config.toml
encoder_arch = "convnext"
model = "model that answers yes/no questions on an image's attributes"
encoder_mlp_ratio = 4
encoder_layer_scale_init = 0.1
encoder_dropout = 0.1
encoder_patch_size = [2, 2]
encoder_depths = [2, 4, 2]
encoder_widths = [64, 128, 256]
fusion_encoder_norm_position = "pre"
fusion_encoder_inner_norm = false
residual_init = "zero_last"
beta1 = 0.95
ema_decay = 0.999
batch_size = 384
Rows from block 5 of the image encoder of a small model that answers yes/no questions on an image's attributes, named by matrix and row number. Rows with one number belong to one neuron. Each number is 128 + 32 x the weight over its row's rms, rounded and kept within 0 to 255. All counts start at 0. Numbers have three digits each.
After each neuron's rows are labels from the 100 images, of 14848, where the neuron reaches its highest value: "top examples" is what is common among them; "colour at peak" is the nearest of a few named colours to the mean colour under the peak. Only what is clearly more common there than usual is listed. The data: single printed letters, digits and signs in grey, bent and noisy.
# fc1: MLP up (encoder.blocks.5.mlp.fc1.weight, 512x128), inputs 0-127
# fc2: MLP down (encoder.blocks.5.mlp.fc2.weight, 128x512, transposed), outputs 0-127

fc1.270:130167130162122125157091108159151126098123153164113122202086104137159113084146055138138089112176195105144120120132122127112154088141141080130118098120066106139127074126184127123093125094149079165063117172201082111122119148186153133175123155121057093152115085089124129112086189154129082161104098146124106138151044121156139103117083137145178088119123112119163134176124152124187153143076
fc2.270:124156082117149158204140095207075116176124163176118127087097108169127097102197105129107130173075132124125149142124154151108115061186097127135158170145129102102127123135153068097119120232127113156129117083088170128125144106124119125138097137142071117088154130132066126131137143182133182132118119099095126088113108128080109116147119119123157132086166170127146132170179205086168094120077
top examples: dark on light; bold; capital
colour at peak: white

fc1.301:135152140187118162191075136124153102091136139106053123123110098102162151139144119156119109107182154123146120046117111097127132119147131149148098132101088098134114160113111207095148133114144164162069135163187081136116129143181117139095083133152134150092106181117117106139173163149144109146139072130090194108095048173158125100146104134124159095207152151113062145108075150177145096176141
fc2.301:150147106077053096138075155125125128142113112112162064081100109139141140157150080143177099116056130108122164145113124174123125081116092153115093175167155155166134116190122099154122109172095114146125148188118052128140179063079110119135092146170117065107116151077126141149145166140110146090096108111157096134108148153155147121128119212097172097127177121153142139159101136114204121193112
top examples: dark on light
colour at peak: white

fc1.403:091127143146109120158106112097122079132227094134112099133185069119131103170121081098143202099155177126058120116124158125150164112150136114157109123101114090114086165116111185072101096127118138148061113152189063104121143134146126111086103115138103119134151102105148134123133171183116091093148074147149077126120117146171142137153128110169216110101128082109097119208135180144165121158150
fc2.403:169101178089035138110116101131107078121088134138166101068087121124171118104141112116134179097075130137078110137149100172055112110126055158172103148148095158058086120173158119123153094164109130154133126195137116151137107121140129122169117149125124081148206117129120158166165141169094131155109087135162119158174127142086127193083174097106121123096159110186152095162135138120144137187135
top examples: dark on light; bold
colour at peak: white

fc1.290:143126116118134121134163123101119147150140091113172120112160090099107123197064193129140171088105122105057108120147132135177127138085130140156110123112183115137084190079182115134103114128108151065131185113101086095105167067087153149115105079154174124167178107124169152096102086101083183089132055127122088124121176123141180117164099148177166146090125162119124127179165127099081152104160
fc2.290:169118134138103137083132124065123154074089096093128098154105115125113130137097141118164169135168120180103110143109073146080120159082099176141130065124101116149133117108143159148148149021130153081145098180185155184128092182156109174147124117128168068178157118120184130140141093082110083160125106163154142166180141107114163144089154059153123154107107077149142115135101115158094174111185
top examples: bold; dark on light
colour at peak: white

fc1.287:159090110101112145156144071153156090087179130133124152084153184139125157150089129120150163048127101103153143113123094134150135129165063096150092149115133078116130190138103168198175135110080196133175186116136173227099144134133134083101086068186138184107129136130109151140109117187136115093134136109141094170099123079086121126138135162102094149131122114108138188110119081108131102093127
fc2.287:122131199172075098075123154130137147114173152097136118105192125079128151150100113155102090054130117104136096095108127127126124165078143107104096153111135132115083113149077150058106148077121173142105173131105110095131134098113136109082159117134132117163187156066131144185077142153135159150224171220132186107164148153187135143146112153086108128118083141143108173098115117121117128141162
top examples: bold; digit
colour at peak: black

fc1.165:110108097136140119130111112130124149132057097185147138119086063119151120128094137137117108153166199118047099134146135129134136156089137177109107066140148123155103106053205138096104140149160101071050139199107083046151191119137132182114131108148146114146122113144129153135113120128130079147122077104075169121157117144158145141162101107170179100119172171118117134117127209161140132132132
fc2.165:153139117102178157181120135111106111130091079159091135177061082198129113150143130110175133150108187146137131157134092150091120117124106168162160110151109076098138122122126083193083099134115149102125070180176131205102123156149093154160070130142111096107116129121103089084181145131082103140144115140113126146113141103094157109101097148158182117162120145092148121190147208102108149063057
top examples: dark on light; bold
colour at peak: white

fc1.261:123105130130122146134132093087096174122161127091153150117192116093147134152066184146135172125123159093066107089156129099169121152129156161145118140073180093145091217116147149121103121110081161100156192098122103133094173070093158139087081065143184134162172138106131176128150110121125143137147069137101091066070163121157156097166113143159178143109057153120081122144152124108105131119157
fc2.261:157128195122067123068105117079136164056113081110150106096098111151146136130099074143222156116151125167109110137140065135106142145075099184102095092116085143180096129111146167167134132059103154116142126191190110160125141148152118146140143125126192044163166125078159131147142121108118106133149140179142126159164130108139159153109142131142135153096123076141113113132094113184129158130200
top examples: dark on light; bold; capital
colour at peak: white

fc1.183:146137137138156133160130127168151115151114127112093124088097134080091172153099156095160086059178064143197113126113099149104107080177089118134076112127139090101133099155085142182201140102159112129092180136095090112091154157156122131145120141175166122111113110111129162111181163096176172168137098128095159127152054156081090142120080097108106122156190167139135176101101063146073149096134
fc2.183:127140086099180078122143192149126139152143137098127163170145135087061158192158179101094073077152064120179145099109189098162112146130186100097146143143139121142140132167051126110163184120122140138100139088093111111139142099126114145078095122125117171107077137126150120136096128095135114090122159097178131118103148178177129109154133106083138138207138158120124179098083080055145116085099
top examples: bold
colour at peak: black